Weights of a small image classifier.
Model: 5.49M parameters, 32-pixel images, arch vgg, norm batchnorm, activation relu, depths [5, 5, 5], widths [80, 160, 320].
Data: 203450 training examples, 33.6 epochs.
Rows from block 9 of a small image classifier, named by matrix and row number. Each number is 500 + 40 x the weight over its row's rms, rounded and kept within 0 to 999. All counts start at 0. Numbers have three digits each. After the name is the row's rms in percent of the matrix's.
After each channel's rows are labels from the 100 images, of 14848, where the channel reaches its highest value: "top examples" is what is common among them. Only what is clearly more common there than usual is listed. The data: drawn small creatures on textured ground. In brackets: how many of the 100, against the usual share in percent.
# conv: 3x3 conv (model.blocks.9.conv.weight, 160x160x3x3, each kernel summed), inputs 0-159

conv.46 092:500488503490501533567513465485521492514463495491491519508560463458536475546518455483460495512475461488491425471497554451586503491473517479470482523481596512503494455438636526451579488448570504526438487439501458494485580509635465449526435469507570593461501516484488493511547486500481486489504533546462455505530575492546503490451486565511522483445427526514380508479475517570483499481505450481506483524454523471515497516533500520479412447496495465458463466500469462450499441455490526
top examples: snake (37 vs 8.2)

conv.89 116:461484503466466463476519528498481450483484477448472499497441479475462464425393481468519531500490462560429517423448469419505439487469500469518472483458539531466439491372497489482477458481522465478503433503510458529519562434507463456498455470512477522449405493494464482498530570473431433463482460450503400482470482486498462428466426439468492480518500522438478448485432510504485436488471490448463449485504496486456479449509501482468505466484459481461474514452415425485431538466473510
top examples: turtle (86 vs 8.7)

conv.132 095:449499519532487520449483479534556462490547488501428450503430501530461494526586486468414502448444506485472484544541521487463485512497526488515524498478473466530472479463435458483520456534548540497439463503504488523471485408400546481478527508508454481520503474522464488488474448482445523552462522493437508579576483482392495437517481418433488460507463534453455489580492548456478523453452510541554502496483462423562528463537529452443424522475461440446446485506497517481472396475491521
top examples: dragonfly (97 vs 8.4)

conv.157 079:539460359460409462499437492470539605473513452499529471456608530480542480489473484458469538520537449457488458438488524471552542494479518504486520519521559461503551465524509520469536565502516530448467490450467548470505523522541461487523516454472510538465533523503472487493465542504516519474493536543512493494507527486556562416467503526491515446430454481472467581434455430545476496534437462560493528481450495528546575573498526422515483382525554497537504475500477536481505490476493495
top examples: beetle (64 vs 8.4); small (55 vs 26.2); plain (43 vs 16.5)

conv.139 094:430497522496510460514502529483432484453480460469496461441505494430535515502430532478475443409475554481503500488454503490548446501479524564508443535500458516440511405477489449518495450429494488488445439500446455489482522521470502465495457498446519452464509504513506512488573612552454483498481476488512451436479513512456434451489491462389498547481506508476513474502508490535480495444429494382521428474474505480502438447559477529475459488573482501531437511528472594496500471447463423
top examples: snake (36 vs 8.2); starfish (29 vs 8.2)

conv.50 108:449523465455440470477471488445472507411498562434511461416503455497468515470500473456515571434526481464448477619450534500469490524504498469523498498521489461496516469473460447447428505499511513530503446465493525458462458453491450400482461470525493492481498464446480419425504510467425467441426471454502472468472463516470539429446481460487482484446532473444498447471517508455537469433500483495474426428410464495490493474477482449457536456503436529498498471477433488445463543527455523
top examples: dragonfly (34 vs 8.4); starfish (25 vs 8.2)

conv.103 084:482557495557469434551465459486473465460435482491501426504516499468419518466463502488406498376440444436521499451497514510526520542516516487475434546499463499493519490483500526540507467419513575542399480469472448502432505486579490503570467449481491499431481526521466525507563590497532523439510512508433458493519514549503499524481514476436574583505505531489513513472472538486428501454467524473569508525425501496454488527531407499493462466506510479506490532470478532455484443447506444
top examples: spider (79 vs 8.2)

conv.140 095:459578460431429461476501479543498481530464459425524535454493496495495436470495505448511561501507496546483521424477499450511521503539516533537485456492575485496494495489550524378515534492519557442464455433556486469496464455461461520530468457503482501427434615536504490447508500481521501501508476516485485494521507576553572494508446477468491417448387512469450544452471496494484467581541507519490500527570524510465501483488542461504500430425502458512511455473452454502401505532541492
top examples: small (64 vs 26.2); dragonfly (47 vs 8.4); spider (39 vs 8.2)

conv.16 120:475441517480516488501501482431543568451465512525455484513504462488514446528517502488513417452463549399440443467460436519498447444502451442500437454555415506528501512496484433475502445464453465496490549514459432480431453502515507469430447473477495507464521479509499523493500529519447507563499472491503539507504451472415402448447551472454525507496473519447475522520532447481462522476432488467473480474396481459554450508555417524552499495480551458523441451418502527461520472492451514
top examples: turtle (86 vs 8.7)

conv.7 126:473482410437441467485505458450492453514563499467509508533442452408430452507497502484517467495506424445502522545524479486459500482508492526489402488445525482485511543500512505404518515394457526518505447506485452474485513456504439538454434413524448443445474480486401454487490475469498485473525480463439519516513471525520479481556454446462490449544503430470459487481525457479445485393418447468481496564501489495484465470461477508500557519456452479476520483434455473464439543525513492
top examples: turtle (54 vs 8.7); white (29 vs 8.8)

conv.9 091:582522443448413479572521476575540531472459542464464498509571505490493597474409545493480503453449568496504477458455480501485485485527496498455543444532512468450472436553545541503517449500529467465495434511598484468516549453417523510516439488536482510522498472555552495542478444540520427472480465431507519454473512469438490471460497541493523426484451477465548490455504461447560556523509436489458513442514471526467489563463467464531572437503490509470456480517507437548505501528499546
top examples: spider (44 vs 8.2); butterfly (31 vs 8.3)

conv.49 106:478456536529467450414527468466560530436528550464429499523524536470503487478547517466513547470491548422472451544475478485515482493522503493509497435566491515539503494499509493518563454459493486499492465461528514510466377492392491534444405476529523579526525513594545533473389449520445442514492544465523520552524530530443524444535499502490482492490459521462496517479522495449516540463532526508481480477419515508526470513498442483517489437490423520550390464496463451487497467546482575
top examples: dragonfly (59 vs 8.4); spider (35 vs 8.2)

conv.13 105:545446454506469495556525513444475450525532453493500553491505417494454475471481508470512507544517483492517520447496508432478567533474511556504493523439557505510467491434554475405478550468460490555470444440530479518522498478575440524487520458488444450484467429484410513606492467549564500522542498488479550457488475493558505523576443480423598464481458454478482501434451551559469491452445574500535507512507554491495533574444469504428504496517512460492493434493471520454455514479477486
top examples: beetle (38 vs 8.4); turtle (33 vs 8.7); yellow (27 vs 8.3)

conv.120 076:506495557442455467481487467540495463530490502453487478451452469539498529477547457486392466509476546530468517450488508408498535538465417440477567583461443485447508497440497463476511476496563438451495478485482432487497486438529556511435480508382502534516514464470520454553507517492456448441493516438473417442474558432501488451484480515496459493514497500468472468495493501467557468505531470405480466472528499432440488527431489490437464468473486453501490487517468462563511428476532421
top examples: turtle (31 vs 8.7); black (27 vs 8.4)

conv.155 090:510452448427552526469468524507492515463536519512564469528481533527509479538486501565498560470524451556629489551464514512534506540517528559536537522533511506502459460521507549475505537535527470466528521451522513503553429514432488512506563560522469509583500520499494527464448481481539542494490519489511514439485535471541527648463601559556444468460547475610484528506502510560545525487490523552519537518508530524553501504544512533523521519493512546516543550578544503490622516496493466
top examples: small (79 vs 26.2); snail (78 vs 8.3)

conv.53 090:545527460452480465582454496463489547487496513491501490437553489467538465539551539432469429506464476442482473524487449513517413475556468504438437520502452483514516427521449444436474531462512494483519480498477570497453500502475475440551511488433512497509447507487431428532541529505466529509494503547534482544527472493476445451419523521492597518426468515460498458511491405527519478529492414572509493460461425547568529452508507412473526515515561492453447468489425490471453452496473481
top examples: caterpillar (46 vs 8.5); turtle (34 vs 8.7); yellow (30 vs 8.3)

conv.87 105:517426439572426456464506484508457457597492466468495573499480455538472449445475529449597502521467516474469534488475495496448530481496471484504463529523499463512498501530532473471501474483460476529456461474471501473511505461578468564458443429550481491466520465552492492605451490569457488425460514461525605469500465511476452516591477488465581422498432454465475553468495507469497506468513570483527491522509529534488515494469470554549454417549517466500474506479442446487435475474481459
top examples: small (54 vs 26.2); snake (28 vs 8.2)

conv.124 114:507511526461522563471469467582500494520448449455525556452487407497482514485498499503482508498502557463541485406492488450480486530543495565478503486506540485458511465499552492442486548500515585423510446456533468463460538444470523452500525502468474469476479498517509489507517490476568538495527494448431522487541517569466508561459520476424514421438413476555469481442439423480482353519510442511503485491575500442522509517455506475514535423422520472524488439516500488559519459462518462
top examples: spider (50 vs 8.2); beetle (35 vs 8.4); pink (25 vs 8.1)

conv.67 142:433476495458494478522517503551485488554460518539435575497492538451469440450535504466453495476484482531470494423460500450490472446502526489524480430541516528487505519495555483468558438510529527412488479500540399525500467434485513472514441473501451488492479516566437458433444455528466526513534502519507498468577468590493477499457502456555496488508506449478458491482420478502511561501525464428527507540562531466460411454567487570616448518464534463500466574455449502462487449538502511
top examples: caterpillar (100 vs 8.5)

conv.116 122:474532543432466471548559513497456448516501431482538464460509499554546470467463464478535571515481484587400477444500500388550496494493510443493547501481562504461491491430468518446473490553511534484504500492511486512579547469546485487591499509515562546463467572497522468499551547428462520502510455526493442480435520502523554399487466489483530501486402588439514478499461558512514436568526522500489470538505492500446538462532484476478524451464497488460535500466480458468465589492538526
top examples: turtle (66 vs 8.7); scaly (38 vs 16.8); grey (32 vs 8.7)

conv.128 098:466592582477482476425476513504481460522519499431521546509447472485441504482549523478429492555491551502479584565499428462459540532454474516542524531451464473512506516479470469437530498460538514458446427487471533509517440423460497503495428456411531534505542542539495451538496515480504486478510559438528506603520535525488539501566457512502446436433520500490459490478490529469555453514549468484481507528558474443495520483448549496466444494472431481533519530510491456521461383428510480
top examples: dragonfly (99 vs 8.4)

conv.115 090:470515459363457501535500533514452444510552514418531499513450439469455438516413528492477456533506461502467490466492481473449431487486507480508479533428522491455502503482497495362490545446468494485485418495508474477520529409508483542483491436478453467481447508482388430513527542484450464526494495462469434522455474465498505439518430425440523449462424474474450474497522472523536493454452448463462506538530478471497489451459502447454523470487482465487540484475482471455464537477515470
top examples: turtle (79 vs 8.7); yellow (26 vs 8.3)

conv.8 078:467578493443498534493537473472571597490462524489491498497507446487463483498497519504509549518536507479533506430466506480507509504597489528491495466519455535515455459490524439387435522505488499441572525439506523477467487442589451511469576498488493519486477574470456525504516507467502504509534495533500528586511492511487556540474510503473443481463466503533379576464476516428490411586551526541477499476543516500501509511503540509463552440378498517521434447514531447482466512447504539
top examples: caterpillar (35 vs 8.5); turtle (30 vs 8.7); spider (27 vs 8.2)

conv.125 105:472457505389465494443472503491526481532440481498551506456453498514438597521577500438461499475530503543471435528503556503483523560486521526550516518462457536549505459517516519434467558463512516586457496501469479508469434457427516455499477482415426472469450448482446447412499470439552548486532434468501475451503440539480514492516482464455452460449476493486565469489467472437464429452495449506520494503516489501512480526473491503426467455445504571510517496463429476528460430511556491
top examples: caterpillar (55 vs 8.5); beetle (28 vs 8.4)

conv.152 092:501530455504478516560493436508525549407467457532478463551565509516507512513485516481505478408426519360500499464510467522506481469549510482444502445538569464484436490543562491525531468486534536451480454492516436490430508503416465501527495479576488508479466510577551528515481436500548505458486482506473491429504500458521494510434541532493558478512428498501474491500547439485455522531494457522505463427441432491485456603494425426508503515476507474446445402480517498496513504453465502
top examples: spider (70 vs 8.2)

conv.11 134:521520504476464473461478480476489495514494573421479435487499511488440520486468426487514510474510539447582573604411481511505529493458441489443536537518489480448478535549460472427479482478455468457480496470478490438466516467568510561488459478504508521527597491506557523540544538424517444497491538452534541473434531441526536506527477591527457402447607458480457532445520561471525483486540537433476489501453533469435483511470480511501554501411482534487496489532485474489513525471487510
top examples: spider (45 vs 8.2); snail (32 vs 8.3)

conv.131 100:461530509533475491524472461454536497458452499506454428468468456511411495458500456487502495445466465466495460358525519509463499598473475474488519462504498546511519433498436520465439454529435527608458547469525487550488461450520454539522556516459431495490463541488475551484495546503543517541533497457415522570497479530504499478507492430445539517512467590467469532491483548484444535527539595515568499514464530468500540500495448473506498455426509513522437471473488532414474452515469483
top examples: beetle (34 vs 8.4); pink (31 vs 8.1); caterpillar (31 vs 8.5)

conv.156 091:456488487425427440508467498460433489511469517485533474440490400507468511485481479469491450490493498484422483527506501431471576472453468441516509535484446431491544477437473479450505509462500492534449484471501491460510474456639503419507442466496479435422503454410471437482463526465503506417489391429510494408471491533548464433486484479487541436478513477457515488493433552511516499422482471454511481488474484473499518490454526514505496443478499504500529495433473527521508463539538469
top examples: snake (52 vs 8.2); spider (34 vs 8.2)

conv.99 106:531508426479473484548492478478477463482467561459478462470477420444406452515487465513473495492525488492536510489480507538493557442489500505459471467432552488449494668486538471440452511509444505488501475509500473494469589471546548492464555472478425409535534487469425494496561497500516442594524481507499495497512463479517544487513472489521447471455509453468429515503558541473460472474459489470518516499497534432425467533458474437499611568479534480461516496464516486456487511552543537
top examples: beetle (46 vs 8.4); yellow (29 vs 8.3)

conv.78 097:542545530508538538499502484466548533503435538490485540475552485417489520481506511491472500492488561508509514519414537434557544455526536515488475518553515550447517518465541463453514465403506423454519477468497526448497523498572577426467429473497552576508591511627503487514559521490484470486465537529507486465451557495500533503453523528484447507453471503515435464425470494490539489461550500532456497441472524508516513576563509515534461440431557517501455524507509452516537471560521597
top examples: spider (61 vs 8.2); dragonfly (31 vs 8.4)

conv.121 095:480510458488427479534493475410466479442466501448435474466503417504482500481398442438464529442481508460427467441513468521499502496474462403475542445504504484488528464489517486517457490548445505499471507494535481513467502457616411481517473472505482471428496502414509398475497552472536475418484477502493510488474468536492514412473492445451497437442495505454549497477488527514496492504487459475527455457486502500427485500494446491522494452485488498534425513427477515424449481455399493
top examples: spider (61 vs 8.2); snake (31 vs 8.2)

conv.119 143:509481433459432434414456456475521507452464454461556450471532595461462546529515521448496502471531478410485454560487488475525509552506512537499514533443545485527522514567496516469553533478514561503441443463500519461446483468332454550525439435506496514447503500510478521460490502490538559478463475466490496471503516502501542466533429538436448490434479516475496531453516525489453444464473487524454458436431502529547501567442484468446488425500513518494522455496478485483437469495504464
top examples: caterpillar (97 vs 8.5)

conv.114 104:528425561455461448508533481519459464533422429565467574442470499553477542476537488449419498477451524450479509513487439491492491520475481494503559490486546466466514507453538488453554443523535491455399524474521447510451504484424531444467409500500486456440493444529462496485449456505572552519528425484480522375532474530463444497465502511513511426463500521476512500483432501424491462493460463424506496522506562451526470523527443528528481519462527501457468475471482504538492411505466506
top examples: caterpillar (51 vs 8.5); crab (26 vs 8.5)